A small spectrogram VAE, trained from scratch.
Training: soap at rate 0.0026, 3000 steps.
Rows from block 4 of the encoder, named by matrix and row number. Rows with one number belong to one channel. Each number is 128 + 32 x the weight over its row's rms, rounded and kept within 0 to 255. All counts start at 0. Numbers have three digits each.
# convs0: first 3x3 conv (encoder.blocks.4.convs.0.weight, 112x112x3x3), inputs 72-80, a 3x3 kernel for each
# convs1: second 3x3 conv (encoder.blocks.4.convs.1.weight, 112x112x3x3, transposed), outputs 72-80, a 3x3 kernel for each
convs0.10:108156084129102162108136187109166093090120137101133118133136150135142163077166108108106150140138147171150143140135135092101167135067149141119091137133160143179121103136096138133070165176064093066117088135161204075173139108186138111135153194044
convs1.10:119169158145144130134086145163113090125227134065121136078150136135136160175165143110140070137131116162116139131180126116105186153153127072104098129079149144166146095122097164161095215102160117143098129104080142157159198120119119160149118169119
convs0.11:106098166100143190167213074122171104104108098174100108151114109119151137070176188143166108037135151132128105181128114108157095077150190145195100177114143103148135165124159120143186137140083119144175104147131100120123119142145217090100049170133
convs1.11:162059112110148139139133139123190107118103146149087136145156151143127128126106144126165106090075119116112174104152207099093106126174137151078164107085137102118078192096128033104165090184190116136105195123072141085099100106141154153093118136106
convs0.12:112131176093105169125154148111082156094062127145042111122108091093160114149089115112083105142075107116173150107050162106205091127171096122134138173143151111107172120103165104142103070132124121132150148132158106149087148196134136185091177160181
convs1.12:137088148099194121109134123144218132134076110153175159161108150116133087146189126096124090137192119174140127133067111164057173131139174145106133125151113076146136081147103137135169108127109082095075080131129140118143131096118109140114164083148
convs0.13:094149107147148073127116171133110133157117098098137189179144112073065126039129118127152083103152172108108161077107169172123108091133112142168143092108170092162160122120121117123169114127072184130103134125131077113175068115133231131094133160156
convs1.13:055136135154052091136174116165102119135144140092114157132106203146105115119093136131110141090145150110098119183154135130067153129202125092143146134143153191118084184091158176119125083134137135155084126109140111113146146118133173083062052123158
convs0.14:152162097075077145129181093140125104070165103132095105181084136151130110128106133123116131113140141151126173169159111166130146194124174161142098146078158056155164139107172058153089048136131110096143076180077159110116157137111078130136109098098
convs1.14:163123070104096162087089184181132093151109186160090153107155088150114132104145128094106180156070105113164172162136125174108145097101057150108158083131123131166153168226131154126130091100124137201140111157142184075126151192094108126129120078212
convs0.15:099108102174153119156132067076094110107083095132122129160141122157112102078058044066139139158108118160155102104138122140128081124086117176153129185142154139147090140170095184119113123062127124100138155134157126112111161133145145171080155141126
convs1.15:154156133100176153115118128161102098113099152133132125066040145172170114121136190153151158135073133125156134113127083175111126106157109135078168129133137109129117112101096131190156164138150082098090123085110088173143165112142109151092088127169
convs0.16:059138197118146109179112115133125097109166121080111126144146118107098100133060140117138184108136150151148067106128154103104168092119084140117127174123116156106134122114087055126132121150135165050120120158101141049146080115157077151084148148109
convs1.16:135126154140088139136128177072171174142127145145060119092089139139139121173140151140090167134110120147121111094091146093118134131108139149110136103113151125137134130141089085110152123120121061095114105140089187150130069159128128190144160117106
convs0.17:139135089075144116118092142127151067086154222129108095120176156155112106099117139125105071112132100080099119107135131123034152136090116094138064145117079116111096091092201122129128142114141131139132117170099114091164147127085072165150188108096
convs1.17:084149141152125132158138048110119116069088156177107107139093164171137085072156150143140148104085119137148118118193103128119175200106110140107128174124087118095137145170117187109142128159057098131110130076159141176073167102093134129164125143140
convs0.18:117033153136128108116167116098105130189137117110129103129122102057137099134126097127146078127144093141105103104138157125135104137142143125179081051185073228058104126116087136164164170175121150142076120185136150141088081148219112135145070112113
convs1.18:167083186117145154157208127067143148179092119174140164172128127085170189144104126153172103137126152090128128053110150136113161067135133114139065117092131110118105139126090141162106139158125140145161135127137122078145136191112104114103090108161
convs0.19:119115130152120094162113114082136151149180098155163121134146129107103156147176096125165144168128098099131153114158085157068117197067148141125141136070194126169119181076115151150160123134144143121156154190068141123211100130125105140134215094138
convs1.19:168116123128134143119106170111149113101103157135119121089118134133121180153090121102138149126090102142092166115155073117079081156112134138142152159134133079143175137134113169157093138165141090124111144062101171107129151098072169151158095155132
convs0.20:138115128167090136082125142093102167079139147130152178103087121129038131153137121141139086181115084106115170126110165151227138093104122138166094120124162133143129143173082143138141060047124057198179149146161106106096149133149150129091147145070
convs1.20:078084185116126137152164138192118124080175108148113172087117074147130123199085135136112092102137126214145129133153056110113142142175107146185052119118083136083161030095043163152110197128095114098123151094117142143133107073061158112164059090156
convs0.21:110140119121096136095080113166145095195152159120102036173107116170171136112149060115093092101133107168075164111150132128172132131156100142126136207042123068123128123116174124149141136157086155131164113134180158122129168099065135151092133175077
convs1.21:080187067180112103149064172133135146094119073111130122083159138135098138116083110109148121159105126124143126078106123145126120148111152119142145092128087069143150050111142169113134133074129167088162140120131063119099143122146049132099128118156
convs0.22:165107084154150090142092167112070151084107115152075205104115147167129091076154165208112181153104136154123132087180141058194101107182102105092148146135107084142086098094152124168103059123207153156142076129116124141179157052181128139053106126113
convs1.22:140110116176162121155118142108154152117104133154155109123096096089133167164122132117147114136119160091151094182174130177157171168080173176120122114145089122137118107076162129091137139096122114089139157157117136067129094125147154150109134201115
convs0.23:145134144096155120170212086109100112178130131133160113135088120112085142167103104103199112107116181119142131141067146133112107156163241088135169199084125110119155114207150165092150133083115114155112094128170167159139176080121099114140105209092
convs1.23:147066127144091145122195021130094116126160121217162198129177092123117186091146071145083134112133174120127138097061100133150132134172082125102126137188116147125129126113099149170096077065107131118103062139142131101117159070113130130185100169090
convs0.24:092091109117159125102047147144098193172139098114169124114152158175143157161166112093127110121071122110125130189135144077111105108112093157116068176087156153147157142163094093098120124164183141149093139126150135162132099091136153139131126178098
convs1.24:113146098137053169199121139133065124135119086093190168137113149107114129137127160068141092138171093126116163131135181188122204132126050117139087112089153161161052083084111135169165077078170130129132072163134140139125121055111134118115106163158
convs0.25:076190180153153123111097120105105119097141198127112087162126111093146129122103059139150118088150202163160117134094097152147111138084053109110082135148163170156105132144165147122111107229147158185155131119106103124073097187189071177186194139104
convs1.25:140143099162177112051115149183139152084138138084155131074167140173161130102109113161147124076117169144098121130119088085105152122132160089130126070153121161140149167132184182052068134149161148131131175080142184185073130125107092120176152147126
convs0.26:133081170164127125093149184101100092085108125115107141131113139104097119089072117132132123155124135130144121107151151134036149132098096105141107133165109119098131080131201076102121090142161142180130096152122098089127110142110083089136154077152
convs1.26:152097139075089123165118104098164143129135073150105166119172125144121128166119118118134130118155159129166180138141123120164126124118216134124085151104117134117117160181134135062114094128084125154144128060103181103137077205080164075102148110138
convs0.27:110144137113106179124146092208118087127134120196091117120153123129130136139138113071118135207147086120145127099178124141106137116158131087121089092104107150157114102157119135137075207134174148178128153121095109114143130102100150138158139107141
convs1.27:109146116115080061105094119150155090084125159095116165130133112148220106114130070171135108141150106086142138163166123085066144166123167092142151154131089157194137132135163210129090101129093156085163105120118076159158079153148159114098183143113
convs0.28:144133117138135131169083085128101120100042190207144096092134143108166115121153151126148107144173132133129083150105146108073107138109177116085188149055189115157133131107114089072110120113147135109104079201093133126190095128111090069180082117109
convs1.28:124155049073064103181086111116107132045167168185128175125115184143105132124126135163138174110145139129070121139067119144162118092142106069174172122119109096108114097178106154118146174119072069141090138098185111141135096167155126174201130151117
convs0.29:116205110134105172124178209116121136160112140185141081114096130157113145084150093073137146153147159118144134146076161153134157111189151109142072114000076147130114138096171147118129117084107135136135101142149165119110110122147201150069166145089
convs1.29:123053176091169126057092170108201098049130164187105218205148148148167134088172140136119113103157084134098132127073181124102090138178085097152085148195136083128108138140182158152103036125073111116179123167139148111134121129101158144100108099176
convs0.30:083083174063097127100150154130146143102131123111200160170146093179097092093097115091109131114097137173117134107138139184136097149110123090103093131122016124121120160089054141137072148150121098082127149106114109136113143116175180135092137107148
convs1.30:106125175155110237118082227124117096090137126156095163135163130142097057121148070074087120121188088170140164160153092138121118107092180104137137197098112179157191170101126119150125164155101125135124139139137114077169067143081135150069132107145
convs0.31:150123151111152164148135090103156067139095099148149194117161081150127088137127111094106150119077143127172190138134116123133120088148070083128108069133137115153147139116142118132080175115086117145192184170155098125081195107117131099155127172135
convs1.31:156123179133119199109133143096118093172096146146112155141066068137070102193054154108071090120130189161106130086085136061094040116163157102142135150155135110100169162040000152112090113102166156144140099141173148097121119118103100120097102164108
convs0.32:134155124118091131124147060083074141139166172124145057141153154105140128061070169136142141137136115075162132160136179141189201160147121112082096154137159109150132181131069089109133107082135112145091153128155118132132103106133103129146123125126
convs1.32:187104105155169142131099117208141139083117104103195156147112144117133134107117096120131150152143190123104079104062156069158083113115161111078135133176153198158105182165134115164149146116119138089130096130101154155067144112089085110179119086149
convs0.33:088168142087105172063137132064155152129123116177068060107096158151138144167140086132157116073101159108132196188134158107131132159096089130105095157108115142096139161162078091107150076169156112133144119146182139137134112160132162094093127145137
convs1.33:129117148105129153159062200123167094156160076127094155131173105181134148145108138083112119129133165207139088106170118143142103108102121084121096082116146188156125147132119127095095155089107165105073143112105109095188087126155127068077104089114
convs0.34:093084210132159182153130159063153206115117204251120128073153139140119175063192174113134126103118145124160154095101125081122155174171083182050163130059232174170111156107175125134155095144162063143107151178089079089151152136195136152102154118071
convs1.34:086085090065119117105138133112093072090151109100100118073157116095096144136102138097098122091116169092150163131064133171071139118112157080126077122165118089146170104090140133139153106104089117186166144039099129189155176129040152165123079096129
convs0.35:154167145128140161136083134147131134154114130197108123109105092136109108169151134145130141158131171142135115150137158131083086156119071092103165061152046145087183101116135128118138127108156150169093149114211074134140123128108135203130105121145
convs1.35:054116164147091158192118034099105098099139162162044085094169111114133037146184183178138130091098126143125107191153096105121131150114145150173118139121131130079141130127133096133095077102111131144168112017166087105171123154128135127116089128181
convs0.36:107123094153176117136122126077151160109112131133080122128083092125150123154140111068107100159105148123144160193085131104131102173196108127102095150094170125107135104132079154123081155133157113151172173097121036146092094107146160135125094152138
convs1.36:191158064141070128157132145157183150151128094061164134168137068116088090115106122158075109134120110200155092146084100098142150130145116132078154122175118170162089184121141110101143153086110144134110090173118121125153116086115126163109088167143
convs0.37:103101136182190108134112084104126130100129102078123127088131155194098134133160124111102120145124037136119149085221113121139093165172132108183077143085179085108141118116128085120142128180137151165110069142204141099121101119103107176130105104154
convs1.37:141133127088097112160190113155078164184108095120146195114085107119064127135105138141154118207117120113148167159107092119174168238112125112152145117143135138106074083085174078212132062171162172102072133109160113152172101105112150138077132136118
convs0.38:145124117105109158127111151056138148169080113110162187139122100080178177071140127076096069145125103124187124164103100114074156111123139146130143184116146173110106054123128156144099078143122131178119159117160118135109196174088170096156119162136
convs1.38:176179127146140121107060124117161129116088162107191152130141168146141171142138087182097104162175088062129183116056135093106160159166091106132116087130166147132096078142124138152145146110167056136127134156099119114123136077135135141096091062139
convs0.39:094175183123140101230117154132123169197153144128091130126091101118130113059158080134127106113106086094113112090163113167168104169152122024176168106141169106159047205110130176122086127010127142106137123097111124102095093125146152122141109120148
convs1.39:144100107165125161111125135093204105157074121141116141144129192164115096129167063141166128115083164128106087133126145135101081134153154156075180122157116058102210149203159128161053134170075066133160138184190154121104148091181120129158149175067
convs0.40:105094098160072110084165109152111143125043119137137193158120111180133094094097209110139109137189122075069111100186129150114114158166087086090062090122159129106113134089106106152218170114106125083081123107165140136119085156195206103144146080137
convs1.40:148126141201109133126110156099141117116132172189115095139139152107095135167143103160172148106076084092105170184128132115123147157077111136133085094093118087153160076153098111098148139157163091135085100128107056150131132129152113103132076138182
convs0.41:104160170166059117075095109175142203130137137092153061172149136149176114091082147133165107147140143163142131119095166131093138155057092125087147152166122156105093121125151125167107131182134102105139063146139127139223035096112119140114115129091
convs1.41:108115190155128086102145059072091172129071154074163103119095146108126120084124137168095088044111160139136102180130216114129099086133123166130151111106156077130124121124129140184103076092068137138160060145158147104106157122087152095144143146133
convs0.42:122164135106125108115110128167149146131123142110107099138152078173129114168116088069102181121105136158162085246126186100183140103101115176171080067062124118180129094081180157144076053140148084097143099109052142138153147120043079083145159107129
convs1.42:085124138153112143076168209122188057084079148138130124126094102174150079139098148138114131140125092157144143156131068139077119114137168120121136164140090128085127140184104168091111057175159117112113133140112127172200141165097077166137217149093
convs0.43:082168152072146132132099133174117107098168086134136123119166154088091180043123168138125141125174132105116102101141178081076123143148098161168148131145099183142089177073134171108100117098096144132076098139151144125096102115101170083060150107104
convs1.43:141126184138127150079110202149108102146114173117145148166113129074146161170146126092063130112114135085123111114141150083052146124136178081164123115089115129135109183121096166169110074184184128053119101171070105119183131132159155115097079105076
convs0.44:104095157075115183059165086125128167140141120117129108136163191147182124110096123133121093103069116128139158134130075158124138086137153094132163106168153074097096161132189142142095194151063138125127091129155194166089143126111115112130137115156
convs1.44:114160117125144132161150138122086115149183123150109098101106082097159158070072206119048083107182179116177118177171099106166166139172078148139112102093156088129151118112100134115071096143146109104170114177155170181119085142124116138100186097151
convs0.45:123126138121190086173145104134144133057098117126161145123095137065080170084158106162067078141153126124120143029082127084106118140103154108118066142187070141097121156108143125109057088142164093119097084179094111164194117138114111094111108109082
convs1.45:184164120121041237104108163134129118109145154170123101150151149120161209133128123127113119121103132109138085122156092113135206098110191097159104138100082187171181095110203136178135117045175178140109142151129093127120146159139195139072054061117
convs0.46:129181103078163111174114115151098153099095112220178100152146119148103103128112143113163096146169155112090150138133202152085087121077109157084126148040045043209161114164105150097101182107154079132122110158170170103157117161110115142122127141101
convs1.46:149130110178072189116120140146079065112180130093170100072131118145187084158112066118208119146117108178054122152122106178133130102132099068078179128199125176144113079162154116184076120079107091104100114149117145152182138108128157109120123175134
convs0.47:079108151115131167173118189141083135185143083139063106098129153100111153151096112171128054132139128118180131051190131172125095195145090048128121147144155095119140168122127110074098108133200145162168144142082131129102114174090091115114166148105
convs1.47:131142124095191149103163160098159091163112080112130151132074123171103056144100119114127127118104137199125120118122124083089060104176192068173151103154087084140188087120146178076144081194124149122092132176088134143158165147120044119163205090105
convs0.48:129094155097056102135095153176132116098162132122066129105099130139103106131156149113143158117148114089085133081131119097178155128215144067095156134032110139076160059146160117192116106087130115170104151099133107109160145141139141180070179094107
convs1.48:107123072103149112142136128125157146082127076133133178167108151148081118078152102142142112126127118077141054120078169077103101115198165157142080118117101137183163101152131145100157128154107101117165094146127129134108087150171116111120128145138
convs0.49:104077108174121157161123149092097104141116108095084054168127087126139152054101072148169146098151138158120103141088129143064122167118139099169117075140184177136156136142120174063171108125159107123157076139065115083129146097153142079122117199108
convs1.49:142158068136181089123070077131142173160139120117092093087119188126159076064104154131160160127094132124089132156128035169078137090135147165143126182067077124136178179212181128193088151136115134173143114203151150111080147161159124117135095166166
convs0.50:110136095104095224064089130133115096071123187099086186108166163107179150186103214076141121115140127100112174105105112102110185129094126073091160093181125140147175124106140176143092125105119166045113162116137128141135124133123074140123094082148
convs1.50:109129137147086198121074125121116126104103138175116138041179040160084084122093193069136148159120106111147172091175128130114103131095141111158105160152157093121153085147166126111064178069175108154110121176172111140061099163162207138107097096172
convs0.51:134111081097096127101101138098048125088133131133162113109149118097132204141105171082085171164149128140138105141147157160124133107148122161101124149129121154103158114164134119153191162110121248147078112100164205118149123117155055118139169112142
convs1.51:168148116123104127114132174089172144139148137186117153194102170099157114140131141114112158121142114054143154138142130099130105111104108114094140107145144150190068120132180129092151135080188114118140130125054076110103150144156141177090097150113
convs0.52:089179130176090114151135140157089074136089118080165223148087126128148133139134178119103059168121155144077169117173112100168111103090093195145137077166015052130128123141124150083084166168108134151127151088139104107135118135146097099125113147097
convs1.52:134126107187121148153116232098048091144131165118147130154131099135151088155168105089120106146128100123166124182175126099123204099124211112161201156127137164074079128119138186125095166137148092149082123148090161073143147114072177152099086099184
convs0.53:149124150155165132111118087149046100177127054143150132138145146078118164139125192171163130084150137164103148109156179121162172133118128162146217138117085168137118075095102143129149124139138159133099074100168087099115091152143137199124169125159
convs1.53:137121100138117141118083124111121091200140074134122132121146073153129160128110158154111113132117168074112095162139083072125102055072116156155158114143132118129127148152128167090152108159199140127087109158114124109162101146072119133133152055152
convs0.54:120112135131129141113120094137144070188107131113063173084136204092149054115140131129162153135108143046107113107187077129085122118187178098131109121131138155138163094136171145104158153124177066128131135080178156168099133196107121151144103085157
convs1.54:086119211136127090190148084117159133178124081119098118086109138175113199116084149152101182085155102083160121141145170106113074152109126094131100216106164135118189136162096135176134136142162121155094113135122139142113143111101124095149155057138
convs0.55:099087105155127122116157187136123123127085122143078226102100165134130096104156131149179101121115133044143067097153110042149140146204132071140129091127156104191219105115184142177097155131155107110165158120086152031135125100142132117181161125117
convs1.55:116150075126090116121119114136155060084137174156131115054130145138124079091148179172121143102086162146147081141145127117146153170155153072106103127112092107139173185104076099120158107126187128136131097149112130198120135112137113156122119169153
convs0.56:136124112134199164128172175101123101167108131166111086025184151124152132140130131160117145166122092099088086087116122125128144151134126048165127159064091136161125083111123170117130127149132126154168124180123169118159136104153108163116172172160
convs1.56:096133098138098154115082093126093124146139134155130133128118179067114179094122170143147192154122148095123099093122069064113184111127064144120136158142094134139123044096125103160119126147156076107126132113108134116096090082100136158136123088123
convs0.57:134147100107174115223134106099117167078102109145135074108144160124156117146082140107175147069105119175117071158106135066168177208097092149129119121097164091123153167116111073189125124117183136145092148112132108101099032120136096120119110206109
convs1.57:152143102172070098137084093116054091138148122111192118114146199100085075097110122085132132100141123198045127153132166106120116128182136126090119130165123111109126140185120078121163096092098143123122121098105146129105128141131097162073125148162
convs0.58:089083097104103103114151074129087104160104183132070137118096112193084093122100144106102093192099149137158128141148125169157122154140077136118081085148084109093152105124078098178141103210115138097091166180121144132099108125135062115163086123128
convs1.58:155156138167089177142155122128186093127124148127121081123180108137145129135108191122108132087129076133121141170099142161157177077110160113143173163131149077117113129120110111151165160109137123158114172115175144093119063191174198132083062134162
convs0.59:210131105130082145112125152149094107145074198132090102127119088075131125107149172115110144157130129137151073111144131106191160118122133149118077057212217153151150082146135123156160142121181132122113144158141156145124151102166126118127152136177
convs1.59:108106189107122068170145091133133143149134154167147101034128185094096206200108109128172140144145072138154134105153141137112153117143147180164113143086155150190181094184145084116109127093191134168172150132128161139014133090112133189095099108080
convs0.60:102092118084136136080135042172157085188150085134134140156085083128075107110146127126112129130146193144158051114058126070087082120109139140114103100115117159124073165116116150120115121130090103167176156135097117152190172093096117164096096110100
convs1.60:141066147135167133165098138102125187176082159115113077120142124102157142148119117227096135074141129145161141142105149106100146240164170083186106102103087114200123192143088138117141146110098112103128141104117115096154056118134141146182135145151
convs0.61:120124142094102197143152120113083139054133113131067105115150143117090165092101135197085130146108154110152126153146110179128114146155113120138154123116111103132107118170193092161169058150119164156128106130200151092088179107143108100110092128097
convs1.61:133188100098130088079160113139075097140122081127125127128122137136127078173111078166135143162102134085116080166113153140106104140123128182174114092086184158149118070123125114132139181106126145148069180203073117135157145112183111145113112167067
convs0.62:180113153112130119121116159140077149136142143135082119164119192147168122039085099118093112092089107122115128161177128119076117126120156084111101133093148140130135198115127090136091159096096098110158140164113156081098122109085133073147139083149
convs1.62:114095088126134119083128122080120076060123098106156109122103124116114108104130083046104183170174135131194218114091128165117121161136171148088089088135087112102228173144139136087143092109078141168160139162108083175089116139119155147119144104161
convs0.63:210103106162123089136069098074096192049125090109129132168081077152144087059101130085123172137153142168090104173169115115064173129187111160055173158100142114119129142114087137130163090086139141047115109184132158149110146074120144099105102093126
convs1.63:118163086106157110158088091114133108145164143093118122125120120178118120145130136108112099129128144127107158117172145117094146086152115146113144155174114138180162129173146131089165156117136086122062184102116124122109184168169065194117184151099
convs0.64:096062149152114122169133089111144047117154073114153193076133177091149095126130042152176124124117166148098185104133104162147123133137129099155143117099119156129114037098153154102164157195150130134132094092099079141129118083144184130118125168151
convs1.64:187184093068152105154101154087117123108116135145150158195110150124096190081149145103139084104132136118101148125162128140091100182189065108151154110156163166139177085062139164209161134098202148095179137184073071162161087147102116153130137158160
convs0.65:159109104140170059183133175102106157109155063156117145131155089187100133144155070166128079164122147145090115148088129145108083022180143121128111112111100090127149144127075123103107107117110124097076151117135144078181144124141135071121131125095
convs1.65:098124127189130093190145054124124090116160083086123125197111112131167135143085153128176086151099139196115077111095119143166123145086124147132157135127117126149122164136199176142153161206157183152168096147085093136100103152104158122150063099136
convs0.66:187143193154114130147103093125075137222113146137090124150134150125088121096061072171124112111081095099095127128127128115181146111162112111122068127000069131146162208178068114118086066060152196132126151124110115109061120085129078155081139114149
convs1.66:136153085073135185160063095141113131114118092132161084054139115051174197140114073162201144168149114117163157067149125098120104122127104095112173094099104135124138104194196106143159147082110141113117101133085092134120148123106158120157151101164
convs0.67:104082091098161150044117178087147197120112094129130141082113115137097145134079156088072151143119134120160121177113189127093120057128090138104115185100131136130087096117118095146168164128196075134148111113125178093140189180093138134116160092136
convs1.67:108095210106116181139183095085141129131116101065076172083137106147141126135155193119111135099142073136131161112124171134148102101165050179124106115128150134141167068141140096103133175103161122138076111165131080115162135175109143114122119158080
convs0.68:114114125141071104121102161116124162108145169145143113202162142110145129087137165179104130105122095101167089122134131160077119112093136125143166081155155101149114092190129106102130175123107132135041127184095081105141152111169148163102136084102
convs1.68:058103206076079210107092157137090099129158147136131215091113092165157103115118090126099098140210139155174141085152122053153090101125106129111100129134144156128126089163146171130118107113128121130152167123146147196121108196051139159132137096120
convs0.69:118142108135156057225114120085110118080108130188158149138113134129100147125146112132168069150143152135131141110174125098113124126098098180119163086086138137105120127083180143150085095180186097139141148148140092176105125162138163149061126184081
convs1.69:143136054161162095130062179119124101121191135174198147173117087149154141085146151133155167123136129148131090159141095081129155151089137147095146123129129113150100049133194150120115126151142197123126133097091140117159190091135153110171125129105
convs0.70:071108108068099116098111117123083139083192094075151099153116105151094125102146190119133120149109151128113129149150135093096109094109153130097122081107082132135164059107184146132132167148134126138154172129144169133221142097109178126143074177114
convs1.70:166190112134096101207130151118168155156077192089151148174144114161169130107136164117190121106099117157160136075121124094156141093115174127148123145126111064140055113179099096132161064128130076104183162126110129085124142151161083112102143149166
convs0.71:142138159055204150117137105152059139114131143159140121113119163125124101119134092112158056091133119112112150135102154125109147152129136096105060195068080124118124073120186080124143177163088150115183064156172107150092129144082129186152106183073
convs1.71:193116152054120170088118087097110109114138120117168096150135111115170123113101152120155131107083174129073121102148108073112131090181139118068165142176135162156158200158130097186135080144176129132167089143166118122137201079133091083083123190168
convs0.72:155114145095086128086138113118086112119131149158167179107133100088127107167119130135137168136131155155117169110103107090121097156166074138185157126108124115154080137112106153174101128135190168128105150121123107099195123098182103164118091086197
convs1.72:150105105138169134163125146148120151144106101170114096089156101117138137130115160141092073134080070139161127103133173107126122118145188150157156113101136065107136171131096110068137139176118140175089099097131157162173084165147153124087105101118
convs0.73:143180118136157147078144192154128119090111111153132179106124140101124131119086098113154118128153129146115088101150119159112151135080094105101116182140109134107116112178168142095129093106126184086105149130132095053133140139139158131122112157089
convs1.73:123123188160140150162113162141135146087177192114111115153148093126141173131124108167129069118097100132149079153150088132145117125128167127108072128062063119092203104007075098161158100118138186063135137134107140169145133106157171127159074137103
convs0.74:098123126140111183077070160166122138154071120076160163106125129122116079169138132060093085124162156148146149033179170209171066121060115104154135092186177176114110044147136061141139097139121073151120119094173112138209176156101119164079135141100
convs1.74:055152157120140135080115191084160165080150159081121123086115117146143113156187138112095145123082166196148124075115123105108109111046127195080116062120123119157117122150141171105155118151189136209175110110146189104151139148137183122158179125102
convs0.75:108069167058121150192108042138119186126114106164101039112101144132138125125147084122081152179108167125093088084155181106195116101168050105152095115096101126064141151122112121174136151119124167117137207088114166106145089117190126159113111079169
convs1.75:182090087099153201166164092123164067070145149128154152115106107117137089132159163149184089185165066079127134110119143146068108142143173109166130151134089127122135119109146142143129136177121147172102197134075142061136063177149128157106112110210
convs0.76:129119186102098129140125114112069160114094132141110118106138106133114134070097125085141070137129154120153161103157159073153141123151133148112207170096094124117145129129062055117158118065093124169107068106110110170089167111123070123191150117126
convs1.76:081151167101148159122147084215071047104173208084133159156161101158092155127120093111134141133149150165080156124102091071121175148109059200134171124120089096136120130111117105131099145065139107149145167125088123148163125136116176138109141158153
convs0.77:204152140184133157136124107148119116096167132068083184193111118176083151172068130144091126073127162150049158202173072122125077139140113108144181090137176126126100181107098111136103141192150131144153117116116135142156100106106135126116105142110
convs1.77:088168121093127063140131097094118137125162080123107080145156157094097135142153117073162151137132160103135137104072128127120107160159160147132120124078126086129135167111168095095156129122092118114162154170115130149107050181101111104091088142080
convs0.78:089147100113141106072168112143135129125115127094211075187132131129103166117135080124102160162127102119109086142144123109148100133111135120110141135106055083077144186132094111153131144156155146118139055111175101180125142125105103169082073136142
convs1.78:126141133119105164150131255143125177136112129157128054177118124160178084098126110118191198128109101133170150132107129122097187175150157106150192125151125124188124064168103122104122122137079125138036127125143120108171120122184128138153155169105
convs0.79:149113080054152196079064139120101136125111131084148075108145148161154083120180088147143130202155086085116181142088136121136136095125096100134111150181077115113098150187131138046145208111138156136119146145143084096130132055078130110196109146126
convs1.79:147145087100068210154084102139103183166108103108089149119121180090112087183128121110116109099154147177123102103151137093123131173102080123128131088119126108144104151179112143130107048111121098077202080045174095172076193142072149105130142115191
convs0.80:168134094133127152122101152119097147114117182172069089119126121098118126155113216151134101114110070112162074127132102117094218090138111223059124102185082095193143098138124091108190184016180132116156127084106158089088161158111120123155150071137
convs1.80:074088134130175084084197117148103117125156144127110182054145138116105153199126128120164108112136137154076084099142110137119114169153052137085157142129123158159095067213111108114138177152178130081089152165086119127107128169079103120150149117108
convs0.81:107120049208149094108092082128040143104069115172122109115116139149072133140099161138139162120136115134166101115115166133094198108147101176160077174127173112153164143123128141137155131141160211117091087072114166096106092114107068168121154133108
convs1.81:132100173110105114166120156120132070087091141082132153107135128123101161155127127141104109169132117151124043134062165088125103131188064134122121117124109164138151151116090080185127096110081089144138139145114154148142167103119126145118153124160
convs0.82:148104191085146110160117138160119098078091130116126184156178121119121136070113169144132111089149139175109170152158126146097192131109075085122132104111128085117189189101126179092127106140147132108185132121083142097153120178204106128076101119161
convs1.82:106163116118104126122106178133179168109136154180113119096129154121132165134067102111052186088149121117111111162100098075145115142122156094141106129123124104137154091079131085095136101092108165116147102111110104211104098125120121109151123094161
convs0.83:210090145125115162058133106128108140161117172120125081097139164122132113095133157130148083139151112169112158118096154147112125124093145119062163202142206071113153155119150166120127092110171153107111125115111114107124107126158109128152108149110
convs1.83:152096240121115134126142043184122134122127104114204177075102112128133150120118127070133171145142103142115069082142142143143137182117069093097192104160129138169108098136130136096134149097083157142126141185114127147084134111168093112168094062189
convs0.84:119090120130124121094123157105174137153125114071179202141140083200094122150133154187093111142154160091161120159083076147133117090095152118112118161106101176130089060124134094105181143146112139111115140085146069052088148125046172099079112128195
convs1.84:165109156130098146112129105096151159153128119094123144128159171127148142131148154128073172120127116165228061097106100108167124149131117171110111116139128193114142106108105129079133139137138139071120117114139141123132083133077157135133113067163
convs0.85:092113147113146080081093075125124141144169145021142115101162140161117118170190124193126102154111100109118155172116083130166113091095098155192132085225138157090109107109094144133159140150124118095128194134177121191145097111119157143115059133122
convs1.85:158149075140106111092084197049186206115109156106143063147099144131140101150122159116166114126151145129101118140133124140123107095080146160123110063118161090107108130131119212156114185153152085102081112114137176119121101179146114140096155124107
convs0.86:085102068138164093081095091126106145123097067111140056151021150137118152081121117164165075100123176093135143100072185123140158110116159146118109159190104131138103139129078099158115165152124148154122134097086135176109096137119132077091150143047
convs1.86:134175139146112128139168138194107085143157143008174141113181114086140097098167126139138108117140136154139148103186158118138101136190143103084156179135122123144139114187120170142128159130159146152158095102154091118049170157139109191137092131135
convs0.87:213146119111105089165128153174113122183182117142136112127135102180127037176111083116098125111093142108173160104147107120107174063165157099111079135098103119164170097199082106136151111182088093173129065127102120154121120126164118144157126075088
convs1.87:143137157127104156157176048159142130139166099168047113116109115129099154127107099092141080142190118066149163078086163130130119078100122096144123086169121117113154114120158084052123088151153147070206107150126082135182115176144179099144106128148
convs0.88:134110127135160067168088099141107112119166093123125220130150094129147118136135108103163182120098143140126109060086101155166131140138113130112176140157115120133182186131178098163165122166112109118127111113075166150067125153231168103112065129128
convs1.88:170121104144085161147153114041146201156140134149169104143168137116129104128113154125161153160123091058123133090174117138134109208140133145121139140153078071102096139128101128164129070065105186070131143101090049123152163135125142066097009101124
convs0.89:060142119078086139170104090096132120204151107068099183131152126110115104125126127110145180101091094162124135131124111172150158175136148076164153097012131154123122139126122130155171090204093145110135125063082113069163109123156178155163099171172
convs1.89:108097088116142120112145162095186149121079106164140174075110135181129163145133067125144100121124108076086126104106074100115142124163153103120157125142078144160152206056083169137160117164111137099171072119109132130133083083140077138157107100178